From a checkpoint of a small image classifier: trained on made-up ball-and-stick molecule models.
Rows from block 5, named by matrix and row number. Rows with one number belong to one attention dimension. Each number is 500 + 25 x the weight over its row's rms, rounded and kept within 0 to 999. All counts start at 0. Numbers have three digits each. After the name is the row's rms in percent of the matrix's.
# q: attention query, key and value (stacked) (model.blocks.5.attn.qkv.weight, 576x192, the q third), inputs 96-191
# k: attention query, key and value (stacked) (model.blocks.5.attn.qkv.weight, 576x192, the k third), inputs 96-191
q.96 093:523445459491506521477482488492432460488511458522539479466502481511491495461477473523449511483491470483504516515476483451474472510491491536489519480500489484530484460545499508467476512489487517482499506484503553481476543462495522468453481503464490485447519511500539492504482494463497528515
k.96 091:494513480471504520498482485481512501518492519500503486479486494513521483501536510539510507482510525500487506486457522437485530477450476500487472530498520473513515477490496506551510489527502487512516510451498417481469483448485521536565495525517500478503512564495495515458494467537476463457
q.97 096:517498476487527513534533523518501488467472534529514460492456496498525496455504527537541564494524484474486471472473515514467528481505555493528488558553549529521472481507478492490463502491528493485458444499458492533527507497510502469482516489540484490511529457505502541521502450492497487464
k.97 096:472531509494472496474479546509493445522489564525480541533484479543524504520483471501494500483500512528546503479459530560571503525464565522513486446440508505503525491520452518493538495479523514495485489512545526506515468492483499522549508492523532506502474542483486519505525502486504513505
q.98 099:494498493476537421519465505505498519548506512458516443462517493513496513506506515466493491501572497502499513466504546523523530551488511487507504512504473503543515490536530492488475475522532492491519490517530524555497454487505502509470496485488486478467520469476512489491526494541516475513
k.98 097:512482523536477493464519476490458505486502480485503525503546521465498516470514506536532527493471487502504535514531508515526472507509492544531490503510517528515518493511491543514495491532499545527481552490520518484520518490486574514505489491510479523489518526482529481454508457530532447494
q.99 098:467476499519516526523518518477509550496523491485485500479563480449540518474494528482531527504480472524485509496485487476478499501511496502491469504444497510509495531517485495505484477481545528544501493505511477470509506505526490495503505455489481500537516487523559516535452510492501535474
k.99 095:481525465541469482508489521513502515506510498465538522494491488513476471549499514455530535521526488487497453493535469498474511484497533452557497538514519495484491515480485513461492465490500511518531464503534479524502522519525499511508514517487509525480500502527532524528486459539498516482
q.100 102:526471505492499492540533490474491532498534509512503498507528517518526491554466532435476455492500468489529494439476499494519468498462491512520512489508511494454526518523514505550510533485533490508535475520519529503479467514487486515464488509487478507538503493503506535508525475498532558502
k.100 099:533512484496479484525491493500506520510505534514494469486470516512481486516517489558526474493480541496450503467540454574482537511557504509533433469482481452514528494483539502485508485455500506512497500485491486545506525512461538489511484536522494510464511522507487507493518464488448494501
q.101 102:533479514472527505475524528504505512526490531544458491547525481511498512498537467471496484512478509482465479450497522500493548513460523483474467501529505475529485516525508500480454507493499480508503459532521509492515495469499554485541487529515486496501519529511497515474474517523469495478
k.101 097:462520539481520528462490491491506489509481566464482517500524483518527535510523507469518508494511499553470486461517474491522488477501505496521546551481468531492495517487516481511526484503459509514525508513490524514438508475521490505516486529521467444476493499492455462509508472499495492521
q.102 094:544469451519456549479463503478508506465529496476511472495461524499556521553527536505486467541476494441536458482489538465519536455500542461478515505458513471506524468496497514556497511477495505577519551536490522481496502485496515524498517491505495504496508509492515507505503445521486512444
k.102 084:496495512459498527488526455504467494536509475496488543493467510455500419460500469480517495521500496474533497500546505535489489503497473555468468504508505530518486525503490499462473492500479538554530492482503531474511486522449508489472517521511490499497531515497476579460490516491457502513
q.103 099:510506476479425529447463483510467528464490491500486512465496514517483523499463510446515504483550512511515487504504502483536539522450523498529509459508531498542472491498481493501486471536465490527488521507522480512482503519482488488523505490491550493482495518487495508465497499494493491548
k.103 099:503521501529505506481458524495501510506536487510469488496434504453518470480517520487545478502495514515516505481491506511521500461507501445517494518510469518480498487500544539472523486466519509452522509521478485563555450503480519461491501490536507484541496500549504474492524479510473494531
q.104 100:537460500516479458485488522467476529497490506491529442526513506512537490517507485462506501504481496505513539555480544486494518505466489457469478523489504508490475539555497473478486484516508534481519480483496486513488474517493516507508512499451530503540490546509522502448510494460486488516
k.104 098:536485508520530516451515484485488498498473491473539473473494530483530524525480538463540539523494514491498495515532440517528483506443460528507472518475506464509522476487460555484460514551477511499506505484537468491466480532506501488481562494504475506473511472499473488534507459484486503498
q.105 100:477542487551524519519491517516445532500489469487517486492516556513467479482481528531511493515501548507528477502521520508516502491516524498511499473509522503543466485520496508467504498483499501469504486522495490534504550504475534497477518510519513559482492518456527470514511528471487478506
k.105 098:522443481533451480534520521523516482511493525539490505496445522517548512531498499511520518499510513458509531479465528524520557459527502500502521514495471471476480509495449503528517546558527518514498516468503539494492484513571501490525508529489475493510476499495504504490466511530553474511
q.106 099:521491478524474503501492487476481453468542476489484496527499524488549526485478498459495499510508540493511527503480481487450443502486490510511456493539490529506502540513524505488501496500500519524512520537514504500507493457445503485528519463484479526476495510492494482509534528525578441517
k.106 104:519477492498519483519478500487489464490518493512452471524497441530467474463489516479460514443538508487531489489497488485504514504511507520520481581510523477503476502569528489518522526522477463531510496479475509523457515505475521468509505531508467515510487493491495509535551539505524476487
q.107 088:512475534467476498469490534501509520475529514488471437487560477528531533482482479505529518529490532483469522558511509501463498506508497514531504512519496506542486483473517469496493501496504465517496514487519493497511523447491493480533427522486513500476486529499495531519438523496461519515
k.107 099:490501470503484485490491503460466511485497515487496511479465490489500462508511469517512514472459480464500511505501511445479498464526519455523510522493524491440481515499501534459450514487483514514474496475468474480508481470509507527531514525503501504488512496525499498484479506532491572519
q.108 098:490509498538492485452485448518521547501525514486507507537513517493510501481516486521497533498474508560470502473492459547455518484525443489491506479524510544462509462508503516436474507515520458523481504485493512538504500512520483498464534517517500457475537512477471515506553493493518498531
k.108 098:509496499512548511524516476455514458463530486561488538499532545518508494490500519503464506486463499505513457458494573511542445511476488484475523474473470474528486514535450521529494503515510492496515505512471527520499537532492510508538510492498454556485474478500523495525482489472485480501
q.109 093:508540505496471467530451493483518539469515460464481496496487462514498469492500538477508482518522437459534509473455492538485498464497510483500478475488480500481492564478513481543512527468508442522443512534492477495485535509542530460503505508521511441500519488502471498528454510511504505537
k.109 103:521519473454492481495512496503519503469482524532503481467500475538457482496545524495572512468486501510497455525498506524504486470512482484483466552470497539495462500496546494483530453503488535482491529469524492516463502532515512488505506446508494498520525504501482554451526459465508488490
q.110 101:500503480526499499498492501478489405473498517505520541497515448522501503465552513484534469490528508495508498523458514504471516557460478483480484498480456531504492506443502516504466486491461537492477486481556514493518524476487462525526461514497519490456498494467492540535499475484474522485
k.110 091:517522490465526497482502488467499515518528478524469466463468527485479495498483492521538467494499513560493496504486468457490527519532497520500532499496510503526504479514524487473517517541495428513479519498519518495491491527555541497504460487511536544509526506536479510487480515492511478535
q.111 101:506480472502515509505457520509485491530473494491458505497475512513492530482534527533507493496528454493532539462521507493522496507507467502504501507495523553502515494510500556527473440468534513551513511492484466522524482477527480510466462489451496476500537493502538505520512513525472512482
k.111 104:522500514474484484530496498513513519506517508493477531478564519457512492486489490509466502515483508489480523495427516482496479496470461490500498472520535489496505516479473530498452521515525511445512495490495524499490464518546512474472454462507478524463504520528483489532514457513537562494
q.112 098:514505485492495461502523492528520518508490493487470497484493507483518502531473467507509488555553483495499482542508474526495442530551480484516517486437487484480471510545508517493542507503495511553504468546521528504472486508536490514501500497508500413493504509504519463484512480472485523502
k.112 103:475541455465507508531528533513496516517422529554543521486567502519479491490495502480518514541483554480488513512526503493502523538469524509540479504473521494505458462480494536504519496489534512492481435523537499459552535489512452497502542509526444477486520525456483535497528498533509521484
q.113 106:525471485501565528464475476465498525493473502482478480483569480510524529524544463438515501504465476512551481501484486482488532485455489484491502507458474505510484471483516520486571481569488518482507512485463510537517504518493432521457503478528474517487494523498487514464504456515506499550
k.113 106:488526510477468500509489546470497498502545481529529501501501484501480469512441502526478472485522531473504538483516478517488489517531502475463520524486454515513486471520517544531527562480483503456536485544535510487538516492485498494528511518499525469458510518486510484542520497495489496497
q.114 097:510521512511457550489535475486508484474491494455484527471488500437505546536520513525445498489498531472476530520485476517455497512523503469482503471546493516491499488500470481513487473489497491484483483501514510508502458502506448466493513532498470545463491464505524539475458496510494520493
k.114 099:525511526525476521506497502477536477493512464526517475503505465520475469480519499483481469460500548508516524547445470469500518520476452462487512466501499508509530470497523525476476489519555478495513510558512519447464482494522463492472501482501508465474520456476478522499462485517514564528
q.115 103:482505512531471526473466510493477517530502468482514473478502526484533486514453526496497458520478485476505505485502520497458448478510503477491474489492567502513503498496467504479478502468465452500510525492536516500476515456494494471517531493509474475479514527552442516477482499529535497470
k.115 100:498505495541507531466441487496493521500496548514530494504555463540535502533529501535533468537467477489504489484456491481485481470445508470459538523491408527523495476489504484482494476476572503481490469504480475496489515534529494479515482454496462464516495509496501526504486508497517502509
q.116 095:555498547513472482502523467467449480505557523506467472485504471554504503494512506550484517472505499456486502497490516522495520490484455558480498459521450505466493547515499512476529471515476480498524471532491475502522499476507478505486517468484512497525466477497552521469496529507467549484
k.116 084:501525491488514504473499457486492519504513467478512515462491482546548509475483488473481460518502495520487548529489500468497490523534497466506525526516543546503503480534497507524477489498503553510482498549478503519505528513494506529511507470559558501530516493501469463491486492491511482462
q.117 094:480516530478491494514509482513494492503532479464492495528524517482498495472500496491494511490517528498460546474548499497495463500520528520469538486496511435509525472519508455489544513542489501555494452493484498521479525483451492503508505522489491509431493495474504489492448518501477481491
k.117 094:489462504519500545534499445493500514474492488513512484535468497487478470522496508499544533504462469465508524522528527518507536431504498501424517504444530519492494482490506487499522507472483464518487488525472492521520506510515492524505475472463542501523531512492474517489520498481526483518
q.118 092:520475526484519463501520480524475466524522505496498440474493517494502491501466498540503508515495476504467518514500495543469458496515510506493486521469508461513483483505500489509530460519447509475544495445473513519526516521454532487540508498486494496498517482489533504483498477533540511458
k.118 091:455481504493478542495528547485488499488501538527497499502519499543508493516509535557498500505514488485548502534487563527498545472479505484469536512478508521497519454465516511531501510500473496479462512536518513468460470517503476482489516533532503525538504502524502492487454514478473521492
q.119 099:513469491529529494512467495494492507530499531530461519443511496476512525497505492497455505511525436506482472516513534542497478485505505511435550506522457507459476509480492485468506536484520520499469504509519490499505491490468470535507488520471480512446505479482450489510522544505496503517
k.119 092:520535497478472528472483525510525490464503477552490519512447524528513487521444478535537543499489501514467529523519483491498505503483505496527493453479476512532518509477532498527505509459448493495505490512530473499532452443510535489523491518506528483472526500481488516458458512504534476489
q.120 098:493497516502493474499534476469466504484472528595537515503528471510463539473490505465568502506490482498485523493505479489491547528474528488518464517470511512518519538477490479499494482514534503496474490533544499509522503521529472548471511480522481463491523487506471502471487466474447518541
k.120 102:524476548482465524514468497477506511460491487540481534494511501498519494501508528486518473523507484531470500479487516489546537539535500508528516493544466464449532498507509512526511561496489488486559488472480521484511529538525503526521514500515478475479518512533488509550489527501527480534
q.121 102:538506522488512523514491481476517436516457527468497487490501503455529494509484505501499523503514515529486501484519504480521466492500480507527484505521485510539491499481465554478477514457444515484517453513506481493457468513467575507528513457536532489513522513502437494482489479474538506466
k.121 100:490448513531512485492475478488486484477488488498510484522533537508542566538504471502511493492485482546518469477468474526483552493467467526490477447474487447512500492499511484476475476496464457495484505479519471509505499537522472494475487494499531495488494501475498526479502479527534501536
q.122 098:496477502495498501469546523517513481476459481495521499503487524522487520462533497453546495480532496468505459517498521505513455499508505529512530546485524491502483458500479536508501539496501492531486490505533511545458518463578477492505457488446522535504493503468473485471516523477489521533
k.122 092:447518538542496496532513541566496499509543495534500492490431480477493511495461489517494490489492474497531503468488490533511474544490538512525474492497465499509511483531491513495446492489537511513505527476545498480513499503528517517464522495483511499494475483529538467511486542482516505463
q.123 097:497519458471514542465500521490484507500478468517467507543490499517534482542505474477524478485517538454508492467529481511548449511476508531537575515502559474522483513535501486529503498481494482462525513477513527477495520542535481539537470500526476513509493509501490507492467479515472497504
k.123 102:545503508498490480503477490516504562477483497474480493505508516443497516504505485507467507505485466484501492531522491514523500525494533541474498474420471495512494506484535507465483507499498486499479468487484467460553496485554461454444497503522491479556475497502521502522532486510516472480
q.124 110:491474523512516482466474513521491495504493494486515506465490520516537486484486491536501506487538482502536527505532433523493488496536513485504468485481502510504554462518516501495520464519523458463525526482516467527515536502504535480473465518499532480509457543481508507493486484527524504529
k.124 100:516497452499521493537512481528518463494538458518523484482470485549509490522513521461536526545496475509521501511495571483507479504452511502457516506466512487484459526488511459489503495493458497538472497492522494489480492521512479522473475448508496480531578466474526506486505514498480519461
q.125 114:544512478487465492526488488520509479531484477483527500471542463504489507511535445524505463493522462504480466506474456581498503489490551482498491523496530513541490507478501450449496480503475437470456498489532507455555465500541512524505533548499502495552506491492511504466504510501470453511
k.125 112:515485516498521468513497509510500518481469512478493528468464524521498465466524477486520476526541502490507473514529520470485519504527509497505473517527523506504520505509551497497489534451463495504510476489493486477496473556496500518544501480547499464500480477534456533488515484495517513522
q.126 109:519503487485530458529511512493502472516482490506506500460469489494496480538451509508471495472473551487475482507488486473453529520518517520517518458530501494441537533472506470490495497482457501472531520485514494523508465565540503495531491469533529523496511523538520501480497497478490458514
k.126 105:481480478468483447525513505477529558463464536489465521474508491504504516482514504496519539528498458493555477500468499534491507452487532512510499524462521482539427510518456497478475526501477444509485512521446513470449531533501475497518530505481504498505487460517475497503490514515472486524
q.127 094:508465487501482481502506474486506495474472498497474573535482514486481517519474470494504471488501513501541492518500502505497530513520495520507499533491503424499448524509551490527467534497527518485506505534491502486496494513492467502492498475490493514478515518526461460460533485489483476539
k.127 094:465503529508512493514486498522496466486496518491466488462501557448495511473445533540453522493497511441487519560516464516499471528486486489473475453484509545492532518490468503487524513519475505493491518471462509476478466502522494505508503513498493521491504475511527496496463501487494484431
q.128 105:493530515479495465475509504525483489493496478472502511494513528491506493502556512491491534541508488493525483534525499557505510439471480487544483466500540504514527460509496482494516493500509485526482476529482539544492480490497481496478494504553487490470500498490539494543470492568537498519
k.128 097:491503518493500506445541524472460492525502482516542496475505486494447511513491452484473475493510453526491529522502499446504448495477505551510512492523508514536480524484551550472523501499494469500476468503518498498532514476462511476494477521441490515491499516493511577509493545476519512508
q.129 105:472525482471520491511504479478537507497507514494495461439472509480514463454469534488506484532529532486510491479502548493498520487512528523537499505520458519559550462493509517475505499505502482519498506536531505470492497499499511512530505489513537505525518454490450500503489507521489487520
k.129 097:473510476531537499473504516523519522552515416503430507479492487479486490475517523532505508463470506519433499526493504464524477518504487479494479484531480475508484538474507485482532499488487503483514491494521476479525527463492496533528482519533533440496529526478473458489489504470498447501
q.130 105:474542537474484551556478490498507486497524502465518470509538474510491537503536511492482489479473528499471461511477497487462536489488502508495500485533494462514526481497490552469527492526504460541470470475525511500533481559498504454482517481529501482521529489485457490475511520499472458505
k.130 097:475494492528519472539529475547504505516472505507484507484525545508514467527530523475553505474485490521521522487560457547512491479517490541495558516498483505469489532545472501516491479449528522525495511503491485459497517509488496503454493472490524539469506541516561503508502497479492489517
q.131 105:461502496474466536523472530465529534513520535498555484508503504507509461489513469506502480489483554496514484510503522489480480531509513550516516483518530498490517572561453506462490466484520496512523497510528505512520475523453503487512484510507503500528535469486508518509495501496497529502
k.131 096:473532477487504509538514490486511503512477502527539502485481515520502497498534493519511481482432487509506513519493512492439467485544504474546512544452505503487488490474511465499512509472517498527519511490468517478498542466477496523524505493509513514473517470504530497505498496543541481483
q.132 100:485519483513526463544478475467479531532493501566499515472515520506484491483523493523491488527549520498510523469526516455499491519530553492510524479483489486495502465490519450516502522484472481496510496461512511519530490522483527499530524455523508454484473462488498461483527483496484451537
k.132 089:514510481520555453507476503510516498474491521526484499482475505484472484505482510509552528521503528523490492518527489494493494573507526501534514474521486502500503529559499534468514497504480473522492517525509480503540494511534490494498530483510446494491502503510509476485499526515491567499
q.133 104:508549514514475476509533511511455451519476466495510492549516456488483522455490553529495510506464547528463486539536464520511463503517550490481495472533509495519505477509451479486565541478487437502508535516477483460563521519507482484509491465475474461493510521520492493551507484483492492485
k.133 099:493507531488504556507504464493476483526485476485506541497489501515499557516528477456520496553523480562481511494459492489534562473519499508527523530456518529494531527540498483511484455484571471506523527501530542526480475530528518512502508491521520513502477489486495524453507511458477504529
q.134 102:514469480532464491513516486455508517464522473497490513480491519498518525506495491470486488507492488483494499467494549495506495483474472497553511522541511503526496485455476493525523555482546467438510473431522503502538510538485469538532549467545530478523551497517522516464515483501523482476
k.134 102:486505488454502433485512474529528479477462519491488476470512494446464533500553497524526482481525515492497434506530518540535479487528508540501474452491491475504468542535491480500534530482488500552543528538508484517492469541495501519485489503502491482492510467483510524473465470523505479527
q.135 100:547493547520482538515487542535492546509495494506485530497499488535477488505550552484454450497485503506508504510539565483498529495460517516510481546493528542537469516451491523480522502510530510497495495546502497510495507470520521534546489462528494519515491496525447504504488482542528554523
k.135 095:517547540503487533512513483485526483523491519486471497492484517460459530490467463551532525490506512506501490504478477505534456521538496499503485503533525456564525481514543467502503550471484448516540445479494489486461510498538457502517476494487510507513477468513537511528537512537482536483
q.136 098:512465520494532501473469477506524469536512509499462467542491464453524491487508494500506479514461465488493497504472457459484532504461519507503513516484500506489544509528475484474477509469486463463564526497535478467491508465514492457470480486518470505538508509500487489481543540497506505498
k.136 102:497461482534489473527481513499502466486489487497518506493515518510505535508483442471500524521484486454490511451489507421514465519498532469490493524500518509507462525453483512504537489535537535550531538513491471497447510474504531524474508513492513528522552478489516514477482503490465484534
q.137 113:526500487508497489500528578446515487526474514530492500473495523462497501533492484472506490491531502456506497511522497509535503465491491518505483539496487472500551467517481503479539436493502500469512524465516451489487466474503515468510533513507479520472493498489497503499488501490544512493
k.137 098:534430478483506454507503489532461483497484508486529504460568517466473454505467464466500510532547494486465499489496491485509516510465503487483500505476502521532497523543511526482486541491488468480501513501519512460487487466547498506504523550539557515505493468515518447535478518455526505511
q.138 107:514486466537453498510468504469519473494530497482489458517514557542474480499484496492509500472510504490543516505490517485540472435533465508461489501483495494531490515484514522499508445480474498495525471512487522496483519431457480500542512503498463509511531510494522526497497524521468535491
k.138 093:531530522485494499492522497527532494511506456506535508473483491493518470494559505507514429499513490478511509546517456542421453515524543489525499484499473484519518493444491491513497496519515496502490503480513497467500462480497477495500495491459537512535454511511521475524526525514498532482
q.139 089:530561531501484486470501496458483466458454512498472490531483477490499456480508528503517514476530472513489511511527532454487488490478516490511515513530468502465485499491528463526504517483532467467515517432484489546495492515471521485554478486502488531510473477487494483512518525468538503493
k.139 091:448493536481511485462511519499531538468485492503541497476510482467460495497496511502487547516503477519497458484497492512448471515518532508497479457492482478487496507508545524467526485466521491509496528488508522483458496512515464520467522514468497502537492469567532500504493504488490528486
q.140 105:505546463527504519501513468485522512503491467492524497546496448542515481488485508495464528498501480491509492450522493490513487456501437480507496532473544532488482499520514530519479538485483528513519485534485516528502500507527492492526474476465483516511524467533529520462486501469527527461
k.140 099:512501506504476509481486519485532507508516502491520495496462499518514483508462513465466508448476531471489496505508487496509516475533524559467455504479514503512544486510516513501438488472469506469468480496532463524503441509445489482466515496547542453496520457498523489518483514485490474471
q.141 103:512515485500511481473479481509505516504434503502540495516505526526499494505472505527509490484478519534472506482501499529514526497490489475499491490523523511501483508492507535449518492506478488519574496503512491492531506467522471458465489495476472512476488464490529534522468521519501476494
k.141 103:518510470453483519499479478470546480531564484520489489501532506482528499472484453466520484522519467475448509498485499464504524483491470501479448507498527498490476506480473461549479508516553490444502540494516501522505492523466530531523508518560525516517537530488471553505478518472507537508
q.142 101:528539499524534498494478475533474516513500498492503480493533496458512511478506544525510479466522459530511495505491474497497481476506505539495474445527519520519503464470510503501514522498510510497526531553481469487461486573476543534512529492479484466486501561490516507492543542537480523498
k.142 092:442531496490503523523510530520475501494491484494452456493540510508466563500487481494507497508519472467529526533521479497493461505467500473503523551493509440511524494498484512509515531512458500478543488518522564504529482491526496471445485488504487523506517482505524474551501485499478474521
q.143 106:557508473508512493512520473489499478472497505503527494505510489527498517457509456507485533503492480541509510487506518465548474548517493468426499544512502511507510483478507546487520512477547495487548515539499518493518485490507524530498516549514498508528514462457446495550497531521495513490
k.143 095:479518486570520465533486547514520489489489493496503528513504533524491523551536527534524520487493532486503528536542539515477478519497478469486484479498483504466514530489485524501469488504462545464503502496493525499484515541547513484480515448508535490456560504536520524487476508497511528499
q.144 109:491464437531459508490497463487493532489502532516508553553515534556479486504502484508478529546473504501482480554515543469487492467473452462495514480514480535504507503491491509481472519479489461510531507551506475496471494488487521469493548505508503506501478469457507502511514507504574507529
k.144 117:549500514461505510493499490488504513535482434462543469472467524514496538485536507505513499489481506507527518460493443474488523448485545491519475497480484525482495470530488490481538467527432535522507480517550475498517517471495501539488552490521503510482487475547486492487495462546479485488
q.145 107:510503518514484504478506485523526490489519507486462499490531531459513506504529502532515538476563503484497518477471521512460499494506496498502527461485505497491540502499532493577488463496508517473514515523496508538477542526477469513516428498477525510463526487526476525493464509503511527500
k.145 113:493478499473528501463485482486506515509538497528461528506506473490508479490492496525514474527500465542511483549533464516457510520526528455506525504488487499481477529517496505454515505561513457504521465481516527532509456499467534522474525501584491519500488536456516509470503509467504498535
q.146 099:502544516508458526528469542539484494475508472532505530528523516461494514493508509497516491491512483501500490469499513498516503531496507506499502477490506481514525459526538471467535492506499489452501490469480474518506512531493480478506506485483476468494462480515530446478526525483440513474
k.146 112:472474494494496495487519524530498520506521510476530527492513476464450461535494537500507526516478547506442534526527487493514481498527498505528495508496495497537479518557532491504487436468509501506522502470520516489497516504496485546508502509503506502522558475523489486486473537504518475533
q.147 100:544537511518496441498483499450535517554487519512506495503511453498467504501513501503466491509457549490450507482522482503443532468492510525445497492510508525490482490491505503461491478489488505488515473528477501476459544546548494497489453549517509528519500506491498483512484555471537512470
k.147 110:532502492491491533477507494487501510492518483529519500544470563515481452481491496496484515506476498500509487502478494490460473544510548488492495511504478503486465491510504472493501543504506530533483472464462469509520530450482512484508489495491502504504519466533533539525470545450471507521
q.148 104:501498507475487552536478507530514512481521502480490497530531519506508477522505571535500508499485488491453522478534514491501486530496532497529476538489495486511486482459502491489525474471505527531512474560498456495531524502502528511481440480470489539492498544547509481499506507492501535528
k.148 110:481477486523486529500460475488518496492499501469503523508558480486495467511482535492514464526538511543478459476499513505522491478503479459447493513540480498513530505523486538548516497529463492511527529479509480517495470501525541511506498476464521456483510460490466462495452498501508486499
q.149 109:450479503534494505504516492514504503488486510526473494519516513512526494520500504516499515478461491514487500485477500516520472516486502449524491459516499516526522499534489562474495482488495474531525519539537473516510450522445490557486492515471548471536501528530507469469506467501472513480
k.149 121:524493519500517506524449507509517517532545518458480486483498479478487489502519512529503479501479488500516529493526528473517492493546523461461504466514469509529522493530485457482486497500527494498496435462496471499476556482483502482503498538488507542462502536488502535507530506517494477555
q.150 103:487497469470478508471526509479502531489464508489504441520539521506497561512489501521476531491568511466572497485528503550477503500536494503502524467479467579503520481492505487478507481520519515464533521484506522494497508499512467510463467503471470473460506484507501499489481461480531462507
k.150 123:478474475504554479498513523530487488491482487490516483444489528501501425489500531508471460465487472532502489538537451472489498500515488509470524515507492504521493516538494514491499506508463509510466547491494490505491518528507496492501451500453488483501494571442496522523513450498506515496
q.151 093:492515525561535494533515468481522492534516454435503502500477507536481501518518515499486500485470549517481506530503497501478464493500499522491531487528511485446499499525485494495483484468486461512474531517522484524496560510455500527482489461497470483489520517569524512508528533461474502531
k.151 100:480512476490506511480523524466531470526498478501499499493491499522501520514508514473504480479503507475499464435513517485496531493495496494512497541492459523480468467425479511498504533525512498460531518493533511518464516508525498489489468496475548512511551505473460478454507447516517517463
q.152 105:524501548461494497506526518526481491532518489503504473481514515511504501523535483548479456514503496512481542452491507477519481491528487455479533520494496473460497519480458460499468482490508535504485484494548514476490503511477510471489532513514545488542543515506514514479496514515568533467
k.152 113:479489528514474526525509496499501476513474513484521511495498487495520495516509534477518487528517519511519454533484491471495535490504489487465533511496460469470469457513476528463468488503545444462517501502480516499509474538522468500485449451523459502444511496490479527450459514491436557505
q.153 107:495471481512487477492475537493484461509487490473521549511523516507507508476494515486506488504500492492529485476523507478501503510494519476502475529494511469485505488541491491498494451504505552499515488494491500503484490485538487479536473496520496448498518477478469489543474505502493456520
k.153 123:456485485537535492505510484525501504478529523486518465456489485507549513499501486499464557524557500477448475487499481532530531499530487482473438499499529500485522484496504494512562500511513521513478496516571462489559547511530485522483540510504490502445494459479504509471484543466500539502
q.154 101:486531473497519513496521522513523512496527516495481498504470503529473496509457505518522497526492518468496495523484513524507487471536505486498544505555491532469555491469478469498448489554435463535513503471518516471486518489542490461464470545531480485544531529518514516517500528480502496473
k.154 114:526542501492495497486520506505490560497447517549520498508513507499518478440530482468480529450493504479518485512463504484494479488547501483513499439482488516519431524480512495494506538484555511487520488492483481479532458498511525480531489526497496478462480480491518494523523509457503495479
q.155 102:490484514511500527475481504472560477534509476467523474483511467460496478460515471513520498527545520505502525522481455488519481495485481502478502481537495495518478450505485501525456476533454516510491514510538525477486499532543526499495508524505507515515512479492505502522510488495458509471
k.155 119:502501492475511507463497494498448518562508510488468509503513436489508479490487510478550527462466519501495514519526499471456483507492510488478526545467514507515470469533505527489512515471525507506488516500513463491467473455514508465464495488515504529537531454505519504564506493480472477525
q.156 106:481513530464548472532549524532501508466457508510507509538506515541501506500502458501487476499477477445523541536521485510518502459521482527476518531500543476480533512474514499502490501540475479502500540500491490482533521536489487497470529574512503474472462536502548455511460458519485517482
k.156 109:521472471494499436496486468500524477508493518506528486447529485466508479453504495498503490490496479520536533497527510483524498504524475493490516492504511503502494494523531549485490508442498523469485501481472500462463527519531517470489518552518532497487487475548504489512481532479490491520
q.157 102:510516467471489513521510504537507454511496488531485489484527518465489478520496520495491533475509524472511537489491568494519436499505461543519468579485490512517489471475486474525483497481518522468512487504506498524502506465489505501527505487506524525522479492491486492495496506521530490507
k.157 116:508508527473498503478501538516505496497473476532548531478509478469507479522529482480525477507495509441475510469476521493538524507546500509503519542537473478479473551504495529482515498510531545484459501453507487478484478512532527532491546492465476521460517485494442474502489494503485527491
q.158 102:459537541501495499525508471540455497513514497470480465496502481537495503480536497514528488454484490513472496474490482488547491501555511499523489490474467543530488474488483507514484519533498501535475540462507521481508527506557495536503506470478515484535486502481519532531533554508519473468
k.158 111:462556512526484504499517506501486483536530583478445528498507460489505522544543513455486548506489534495515473523507517486533512540511488472486490461564486482507504501464513528544487518514524530459516487502495469523507526510545513484497501522525499497533512513473526468538506513486513486523
q.159 108:490510557546533483530502521524561460464496551484510529502478511549451521508505494500463477508483545531554469496531524482502517515446492540545524495519507511482466512504511491497513478468470493545552479488477513484478491525523537480465455472522488512528527511492490490510502547508465446514
k.159 114:508513466448472553502453454476524491514505489504509516520520502481519496484420505493502495491513500491526543528519496474511493470514507497478432465518513494506481474503484505490484496452544532493518543519469498542529530527481495494474517498481469480512554488511469511466491527519527524532
q.160 105:516532504495465512535484501478469551481516523478493530519531493463506508514545479459504481537472510463485512503497478514511497490509520492481462505486496532517479532524495541461534480514543505460483497480506499507486523502531487514524469512485539467476500494469518445516516489530518472529
k.160 093:521478521471470467493515500550487468482548465525476492507461464508488469485517520518473539540501486528512527533520507463518486491561471463492482486530501486478490492484528445498532501531479548501469493500500494479493586479501470493507510491482513513495498540487527550509486487506546454490
q.161 089:508486554513504489576496508486497539489496490499514494435495510497504504513470479504476499476456504539526478533502503478481529494502513509503491453528475538512505520483465471505488484463517499492516480469469477481465520525498534477485481493465499527509527474477478463490555538437491528535
k.161 100:495492504477522521483522516483507514514531512519498543473496518529498526525488509504515493478518484569482504512530516515538494476495460505465489497504492469494484456549480531518526516532525577497519494520496487525512470519513507512446484504503529498535526553495472498449471489522483474568
q.162 094:536531466461445515465478502524523516511479508508501560510515519513539500490506501539455483450457488530506477480517514525470493494538501498506491492504522522493475526525473484538518517525534480521521501530513502528481466469498507483516486524487476519490502499460508508481487498492517503491
k.162 107:498460494523514521484478491442509507520486507472470484500521572477509495487498534540504534474512515464498484478508480503459493535496503482525514495520523484473445504461492495478590565469463484488504471528513529468491525517494464467522543456527514516490469462502482505519494521475536467508
q.163 099:535447447497443501514496483508539490464458528488525497492534508473480507536502484478511571506494507517472495505480470535478539500473545526475477494489517496469481480462508462480501491496450487503482490499495475501449505523492494465508511479518494452508515500489463535495529536497505556470
k.163 104:502514453513492535514487472415546492551521490513483479535507465465533503516511504514526476477542508522504530531498525528489509517495493486474494503516490433480497527503518496551490528463531539485483517484507451491527463469505486524501523514493497487507467479558482516441497493495496513507